From a checkpoint of a small self-supervised audio encoder (BEST-RQ): 1000 steps.
Rows from block 2 of a small self-supervised audio encoder (BEST-RQ), named by matrix and row number. Each number is 128 + 24 x the weight over its row's rms, rounded and kept within 0 to 255. All counts start at 0. Numbers have three digits each.
After each channel's rows are labels from the 100 clips, of 14976, where the channel reaches its highest value: "loudest" is the band of the loudest frequency at the time of the peak. Only what is clearly more common there than usual is listed. The data: babble in 24 made-up languages, each with its own sounds, syllables and stress or tones, from a formant synthesiser. In brackets: how many of the 100.
# conv: width-5 conv, stride 2 (model.blocks.2.conv.weight, 192x192x5, each kernel summed), inputs 128-191

conv.186:137156094138148117135179122138161137144149150146088144138105127103151157149144133126109109087103098128124104134102147085107173114111126108098125157103114133132135144165150110150098174116117086
loudest: 1000 to 2000 Hz (51)

conv.0:114119096149158137102119125096085166120134139121114107189096119118104102113131174164133113177083116123136204080125075155133096130173110133109140140128103130085107112096099123173153150141123152
loudest: 500 to 1000 Hz (75)

conv.67:115137172131125121131158144101148140140109108151110076134121098128112142124112169094102098097170115206132129143136116117156130100120141100114085130160130141089141085115091177089141140141119159
loudest: 250 to 500 Hz (42)

conv.94:128140126129126174106114146183119144121122066130129122165147094122131128114125145156133139106138122158115104118150111132145101105116081110110135146152124115098117141151111096080089119174089137
loudest: 2000 to 4000 Hz (35); 4000 to 8000 Hz (29)

conv.88:132116151121166116117137144188106166144157126127060107123073126141163086125108125108147142145129146165152111140103136092115153172164095122096119128145152129127115128150145097134136156117126126
loudest: 2000 to 4000 Hz (49); 1000 to 2000 Hz (30)

conv.75:118132152131128083136095180137177150133109163146165206097188139121133122097135146118116114089146141110167137164124120140128126149149133144142147109141119118100135124130126168135122159102133156
loudest: 250 to 500 Hz (58)

conv.103:094090117125120136141093140161102130113138142187123172112109163139119140131076149145098138093137122125124091187142134132115139098126131115143133172118140132132081108147116169143132167106167089
loudest: 4000 to 8000 Hz (53)

conv.171:102165157115113108113132140101189158151172079094101136135141124114124108111137163119175146157106133148141148133132177142151132106157165120129095126129141123139086162128131138128110126142134125
loudest: 2000 to 4000 Hz (49)

conv.86:107117177117161121118087149131113104117115104134075122101161129145132096133143160137102145155109123168143148124095138112104176139129115103106113144147145105134113121150138152134107103183183139
loudest: 250 to 500 Hz (47)

conv.53:114121177131111136138118130136129102101139146108158078111109130165098131112119141152106117158134103113137110128116164119148155128110157144107117117083116116105160090143090144106153106089144126
loudest: 500 to 1000 Hz (55)

conv.55:145158106080101100132139143131139144142121146092145131179108097158113189144154121137117133152134132180136138154104130173135113154069119128133160103122100130118084154127144134096145083101134142
loudest: 4000 to 8000 Hz (73)

conv.44:118174154148151104080136108135114098153146156172089110123126132146099140142140164126100119133104125119155119167094092118169109155097128133162106133123127112099127106145084136112175136121141164
loudest: 500 to 1000 Hz (54)

conv.85:116096113076110121107125109112120100096175122126154110148113119069169114189112137130082120104088146193130137168083124144135121130068141154131140125115149141106104150119150151085144122104124138
loudest: 2000 to 4000 Hz (33); 1000 to 2000 Hz (29)

conv.31:087121125141143142127135140154106170115149175130138134169131114125109159112125129115146189121110113178162111162080110146130088097151128123173118129127147168136156054086091137164133139137116102
loudest: 2000 to 4000 Hz (33)

conv.138:084100125121135125133136153054119136159141108107155138123149118150109145112127174166117154146161145106086124133161110104124119142150142091166122121122138131162157139195152121143100087149106135
loudest: 250 to 500 Hz (50); 4000 to 8000 Hz (29)

conv.51:090104096141146111105108140167144153117102134175098100144111093121131139116176139147134107179113136157142145102123118112184152101146125102092154137129156139127112145165143126124097152134076161
loudest: 250 to 500 Hz (57)

conv.43:121131142128141123145125160160129157124106116136116163172124164121125138148150087139134123113147136176118140119107167116139105096124087117092142118122154146078133170111160135147127143100121140
loudest: 4000 to 8000 Hz (33)

conv.170:160096128120135118065122119081089096135182126090130120120103141143153111187159070127116127143119126130130089089145130136150132145136111108111124107113105128086144187128164103129127130095140114
loudest: 2000 to 4000 Hz (57)

conv.190:141167097105166121130143123164133131138128163109119136125140100179152168118130168167129130103127138115171132097145079148125135134129116097140141135119125131135122101176130163106162092147160082
loudest: 4000 to 8000 Hz (30)

conv.128:111115151138126158121120138131084109134139138111111079185132133148136116163175149142154126097120170157129169146113112141146077121064174091131111129136114153118129108097112120123143136090146122
loudest: 2000 to 4000 Hz (34); 1000 to 2000 Hz (26)

conv.127:109172110130107155149054139111156154147137160104141109157168114132083103119121112091110138131109143128117101109131120129119135164103074126116110115092113143077134127099119098076144082128157115
loudest: 250 to 500 Hz (42)

conv.60:137123095102120119106145127116139086154118142111122082136129173169137135129129107100107133148150151136147176180127102141114094120093144133118116105094184128153112140124103105094119136168135150
loudest: 250 to 500 Hz (44)

conv.81:142163144122135070153122086167146157147145200161144129173116168161114135112124137185145121132099134104084123083126127128147123138143116120119159104086144123154133174141154128121147121118123123
loudest: 4000 to 8000 Hz (64)

conv.106:126136111152138086148090138107141178109163144174121120130108104099108149117114142134120180112138118110159113129144169139129123153139117165121150115155108090166108102110099131096131181129126132
loudest: 1000 to 2000 Hz (50); 2000 to 4000 Hz (33)

conv.189:167135121141104124139172098121121138192116112113112158140132138107141152126084099130135140179160114139123063171149133108135121117134130132130128131125128092160164090133140158125113135122132149
loudest: 250 to 500 Hz (53)

conv.37:129119133107132149134131137103118106106159154147122107171148146120107119121158102111160099132120177118146168147130155126103170116172114140107148123159107160118139112167108128148118156116140121
loudest: 250 to 500 Hz (58)

conv.90:192101168123158116136161112136145104099098127121136145107114147160145075137116146139075092159117157150104143113121137130113144138112135105087214154118097133118113116134152111123145145137089123
loudest: 500 to 1000 Hz (48)

conv.48:112143148099150139124093127137109100150140095126141133116115071127126105111124075122154121139148137117133153130155148156109174103138170115161087129140102137156122127120183113119091123130136132
loudest: 2000 to 4000 Hz (48); 4000 to 8000 Hz (38)

conv.155:172162166111146137174150143114150114151146084156103125109163150135128120139155100131096109132101108160077066145122147094140181108094127096126172129139143142104091073125156140102110118153138107
loudest: 250 to 500 Hz (55)

conv.113:117129143105122143108115091098150124116137148129160141117160129175141138094119106112128135127153146134112102124106121149124116174120136151142163114124167084121126145121148140129104129146105140
loudest: 250 to 500 Hz (52)

conv.158:106105132197169142152122113138085112125104155145131124173089115117145148129117117137143126174133137141110109154154128112156157113150121154131129091103112092104097164098092142099165143106092149
loudest: 500 to 1000 Hz (72)

conv.40:123172138160092114148163090114158133120119096096179116138161111111130131108137131119145122096142195075160138147122111118139120144135143128179162145129121116124083153138094134135160064133133151
loudest: 4000 to 8000 Hz (30)

conv.115:151121095096146134169174097154120150103140140084130119109153155137142134151088140136096115092159109138107138113147150138108118124092100126143116182118099130143104105112101129125149106115129159
loudest: 500 to 1000 Hz (61)

conv.181:148118108106174060129119114143118104126130144134096151149122112140079097133141137138104194179166096143154134081133125120127134121155159122126154132169122108109101099141164079095098150184118140
loudest: 250 to 500 Hz (45); 500 to 1000 Hz (45)

conv.29:132114105139136109159110131151124155121151115103117131139094142110111204185141113111140117100128126094087126183181120139118084113108120111153112076129136163143121092140123156136118150111110118
loudest: 4000 to 8000 Hz (26)

conv.123:111142125132163132101150103155142124122148150114120098135134145161164055148137131161130110130082154138121140187104143171101104146106112127090134107110117129116123118112100119134125127116133112
loudest: 500 to 1000 Hz (80)

conv.82:140124129106141117135120150106101133104160150153132085132124074147153125138133151150132132130141138145101112115154095150159117202114126081141123155123182157160152109106151169123129113134104108
loudest: 250 to 500 Hz (42)

conv.23:108106167126163152171156097128117118099098143122111123119097163135152184114145125115117146136180131137143138191072147112135127057132108105107091127092133142134090162123109102114133150113119121
loudest: 500 to 1000 Hz (66)

conv.100:118127138109105116140157093071133151161132084123104115171093150120167081104159130129137130114154133159099129125108176107168151153090121153145107147174180162106111126098167126148149121165127161
loudest: 2000 to 4000 Hz (63); 1000 to 2000 Hz (29)

conv.11:122152118184098150106105176112086143131148163110110105129164100168121096119144126135097082158128159120110119138113090098140138138099060137118145142127126141123134132155104137134183149142127136
loudest: 500 to 1000 Hz (56)

conv.19:110118169123180109132123161141090097116151102127147124104150126160122125129090110144117135160114116093120123118108131148156105133152083101144163103116119144139108092150117109102146144122097122
loudest: 250 to 500 Hz (54)

conv.77:150165157142107103112164120115112192141072115110138152154133135127137085082101099169132108117127100148130138128145146106144118151127124123128099117163118115096142128097115107112123148128132102
loudest: 250 to 500 Hz (61)

conv.165:102154179118147144137158170156096144165129100093134139160116165144175139134158111110127137112126120107125103141133100117125129129136114150128122169128138117129157118082141144156135151080143101
loudest: 2000 to 4000 Hz (28)

conv.28:103129137149111126117101126141117130149124126182104099156124127093138113120136146129100111111107130133080109131094100099124125108118128173072160138110159152153119121123104152170123121151140113
loudest: 2000 to 4000 Hz (40)

conv.87:114123131110117106114158142119094134146146078163115128104141135103189111123128136158132151133080172165143118128174175143136121160144109082101111124157139138136097131104144075131148179167167101
loudest: 2000 to 4000 Hz (80)

conv.26:132145117073124113151120145116128130061122119154140144103120129120129150159120200101106150111123111138086169142131138114129183131105119157122130177114111129165155143132148130138141126144134136
loudest: 2000 to 4000 Hz (29)

conv.74:135147118129147076116126121106133160156151091121130110083106121136160101138154178121138101123138122057174126093145114148116108149120131124123149103124167133071119194088105109112142095133091138
loudest: 2000 to 4000 Hz (65)

conv.153:153177071131152097135100129159131146135108122165129114109125129112094155115148133103123140107128156133112147141106131105125128122135089160112182160133161115115127123112119137156099117098150115
loudest: 2000 to 4000 Hz (52); 4000 to 8000 Hz (25)

conv.152:142138120141124133133099118145097107080165114128107123118092121135141131094116132117146090108143168099143137148128148106174125153104148170191128140124116164128119137143122096084157149162119185
loudest: 2000 to 4000 Hz (51)

conv.118:155132157095124121126158113147128130124170102123149147144104122154117107114107165149100076088085121117127122130130120203134141117159137127137108116142161122155125129206109120121133114100139145
loudest: 500 to 1000 Hz (54)

conv.162:122103146131156101107142125130146122119097107171145110145124158108092097099132150168050138084141169120121110129156116123126135090133133126161155139121116135072110126122092138123111120117136138
loudest: 4000 to 8000 Hz (34)

conv.21:122126096139134118101127124112133091154150080087181078117133158115070142136131077116107172142150164089154120129114107111140094084135128153111138116163148111123120186114103126113087075123089110
loudest: 4000 to 8000 Hz (77)

conv.66:139093100125159141128115122138123111127136164118083149151135088148123122125188130128134070136132097126164132100169144134119138105108125111161135127143079112113137102119197159110067133134117108
loudest: 500 to 1000 Hz (55)

conv.59:097112158109140161107099112106105132105147142063137110134114098118161116135122076094140090121156132106122121076129090166114114136184138145115110160109141144124086124092149165103152100110105121
loudest: 500 to 1000 Hz (73)

conv.172:129148172160077098080084120132119132130090133115099152120142096127188151093099115168152105173118102131118112107140118101146141084137130120107119119127112116184134142141165104123121135144145156
loudest: 250 to 500 Hz (44)

conv.129:135112178126172131105158122117147128120186097119091103126121117154141114140125109101135177118165147121116120140143082127155080163109122146141143123130140154149164137168097134130107088133084120
loudest: 2000 to 4000 Hz (28)

conv.84:114111136132100143116123171122112130134128110126139144125144127155163136116099131183163146154123159160142145101100165124144098149131094082127141131118108102154160088102102134150136105134118170
loudest: 250 to 500 Hz (52)

conv.57:117138129161121153178115131131119176187134140110171135113116108097187114126114120125126119133145152123144107138160129068112121136144129161127119142115153108152139130140153139131081092113130130
loudest: 250 to 500 Hz (66)

conv.78:138144094124157137137140145100087112118176134168118111176122130136124130132138132131139147102118106135112061093079117128124117146136170125170101106130114169071145117143141148168134117156143137
loudest: 250 to 500 Hz (63)

conv.22:105134133157083086110131158072117135132158171115114104151151134120160156106108100129152131094112116150111144175139143110102136170119107146102148133098107118094111097091117142126137158126131102
loudest: 500 to 1000 Hz (52)

conv.83:176098151109096159108136152146126129159130102070133166150128141136109120155127102105136147114135138137111115171160101102092101144154127121098141073115169159126132161143102130128132143176121107
loudest: 2000 to 4000 Hz (64); 4000 to 8000 Hz (35)

conv.122:162132107160108135125111091099108146104155138137146097143101119099177173109163177131156109118126117103105097112140159128153104143100118125173147129099140169092159135149152081119109096171103105
loudest: 250 to 500 Hz (54)

conv.76:154158104123101104145168110108127124154133113157142118141145108161143127148150152137131106146143111148111128135100100137148090130100130165101119148132110099105105111136101121123135091126127131
loudest: 250 to 500 Hz (43)

conv.111:153128128132071105128112125118151137086121136124119128101142148137119105177146081177152147061151134115081111138108144115130097180097121124151125121088126130118142119143126148132132161107103100
loudest: 4000 to 8000 Hz (75)

conv.157:147114136141131132156108096107135123165140158161137119145158117134150099140127126150140129106159117120161171155130122108155130146124106091083105160119146141126084140153116147092110110101123093
loudest: 250 to 500 Hz (71)

conv.182:139120174131133145134072122151114130096151110141152129114130134164137113088101130110129130146115181096109088154170123099172153157114166101146125139149119163132140109117161133100131145130113159
loudest: 250 to 500 Hz (62)

conv.107:119155119091133097126122137143124131086115151136146118166099127112112105128140117123124109140100142117170155130124117159136151131081098137094114121140159133101083155174130117189139134123143146
loudest: 250 to 500 Hz (84)

conv.16:132164145149092103173109133129083129160165098141160114112094110111142100098109130119136126093150123125118173157136112099142116092091176145162112179124081120070094157146126157107183153111111153
loudest: 2000 to 4000 Hz (56)

conv.47:087094133112134164104118142103120111094134120119150144136070136111127114124150118143123097183131214109116099112105161131129168158128132121101158156093100160111082111094120126116099116180096140
loudest: 500 to 1000 Hz (41)

conv.7:102131171132159108135130132143104111171082108149111122101103100159124131123118152098173126136163085109112130147139137123122159135143138170114110144127129126158145137147144117129153220119115126
loudest: 500 to 1000 Hz (70); 1000 to 2000 Hz (25)

conv.15:176125143130109143125144132102079143137163114117188155143122111149112143162124134147118191130135177125109113128156137121148139136125152107147149089154178161136115115096112114133129146135117113
loudest: 2000 to 4000 Hz (31)

conv.5:148118143096121133093124142162090139176126144153117153132154131137100079164108138154138123114147133117145120115207099144100132131115167132122092146142088076179145113061160088133106115082141108
loudest: 4000 to 8000 Hz (36)

conv.169:188143137139126124126134111122087110097135139129087112144104108114155119125144119121169078092113112135131100142129158115130066138148146137102084113157169085130101144147149154145109125142127141
loudest: 2000 to 4000 Hz (38)

conv.173:121138106140143105115107120139105138144129158088115118128094194156120118104115127119140096141122124142137099137117102139077146106184156107158108119152141163095123152169138161113141150120158142
loudest: 2000 to 4000 Hz (57); 4000 to 8000 Hz (37)

conv.62:130117109114108140173107144146120128118098120157158161134171109110134161135127156125164129151122117126146132119153116146072119148145125143132103146110109150105114128117141126113135117107158193
loudest: 250 to 500 Hz (61)

conv.45:135117109092124146149102111085071110106178119138156177132134144105125135149123129101089140101106127157149153134175119141113124141139139128153138116116123144117130134142137078112156140130138099
loudest: 4000 to 8000 Hz (90)

conv.6:127079143095152125122128171116109123132123123112123129182129166169120113091164117112104137158128130118096111128169125137147136164104091100169142125100129134110105177114170103123147117136158144
loudest: 500 to 1000 Hz (43)

conv.174:160125111114143120125123102128101162116110184151112116117088149121152113132098120096122137167154090137178102083105101083114179138172128174079110136104134132114113178138132147114082153142136153
loudest: 500 to 1000 Hz (62)

conv.142:084111153146131107162125134137079145126161115084084132145155113086131162081090099114162131114122131118102141148145088126118120129180120140117140121142148127140124138098181184104112104102145097
loudest: 2000 to 4000 Hz (61); 4000 to 8000 Hz (33)

conv.110:100140159136116126102145121111135206169123129094143158141109122131174126161117110119141130095156157119100104135122169126097110170099084161123130142132164083110144137147071128130152074125120133
loudest: 250 to 500 Hz (52)

conv.99:144145167122128132160149104157120136126114109108152140139109098137134103142134164142099146121143135138090135122128121134097120119109100136103133130098149135156105158111136099103118105122128137
loudest: 4000 to 8000 Hz (46)

conv.96:107160123124120134157120099128157103113128119118130144102103099110122124077145158136132157117087131058162088122133180158160135116101133160153118126146148166121143173092165117096134135147157157
loudest: 250 to 500 Hz (59)

conv.156:152108125133119098120162113128120126145151096146127117158114122122141124127141100121151135114108115124061112132113128169092137122078114094112100159103112121124122105115129160163119152114117102
loudest: 500 to 1000 Hz (60)

conv.38:122142150117161088143129156114106106100121109149174115106119118137104141120130101148143113126142129137153094151140140086114168127173134110106114111138088121137113121136118144114155054119083158
loudest: 500 to 1000 Hz (42)

conv.73:121161140172098120148090133123178138164135128114141139107115145121139147159127122135163138128118104132096167153119107135141113126123171143112109143143128102122119065098105120115116132096137172
loudest: 4000 to 8000 Hz (25)

conv.149:122121128137158113081135156133099135095148130157135173141170094161128108118146144168086131149167176130128139153084124125154114138141126109191127097136112118157155078153135150114133109163136131
loudest: 250 to 500 Hz (69)

conv.105:088108095150145128163126142098133103151107099119202150109106103165103141096116099100102147129138137111129135130087137127130145115114124119100123157124147119128124106140173144109118170094082117
loudest: 500 to 1000 Hz (60)

conv.120:137109107165118142082119123128109134157130124123095144091162211156176140120095129102110131126114155159127140148161145125113113128110123148147123107132139106146084160137167126144123140120188115
loudest: 2000 to 4000 Hz (43)

conv.191:129112098111090122133095143119121129120138140126135118116149134161136140116124135129126123148122134143132118127131116133126102104128163148078128129135101114122066117111106086152096130119158101
loudest: 250 to 500 Hz (60)

conv.137:149108098159115123115141117148153129144097128146120117093111133202104143124149098158135100109144108159113176096099152146124173148098143158143103143124104108094125118177075107085119100139126164
loudest: 500 to 1000 Hz (57); 1000 to 2000 Hz (35)

conv.135:120170109113149094123129133090201149101109125109138121149132130143120136119130105144139125111110098128120130130115125177175087146103116084120139126133114119173200139162117153172149091130114120
loudest: 250 to 500 Hz (41)

conv.154:094128123125131149141156130139154127100061138109164124095136118183122115144121093158149147126127135103110122118125071208108118115158106118103105121102150130145166124068087162148130153126110143
loudest: 500 to 1000 Hz (62)

conv.117:145121114129075101107104126113120107135135144110176119078114141130190164133111122129157115103135136122130050115137120143111109159115105098112128124116115151132156137085145140110081157114102132
loudest: 2000 to 4000 Hz (37); 1000 to 2000 Hz (35)

conv.132:134155134127093119105114079127141163102117111133135113146117131097136153126175135127159072120128113162099127147160163139155112149104120112161135121135111161114088137131122088183103076139086120
loudest: 2000 to 4000 Hz (33)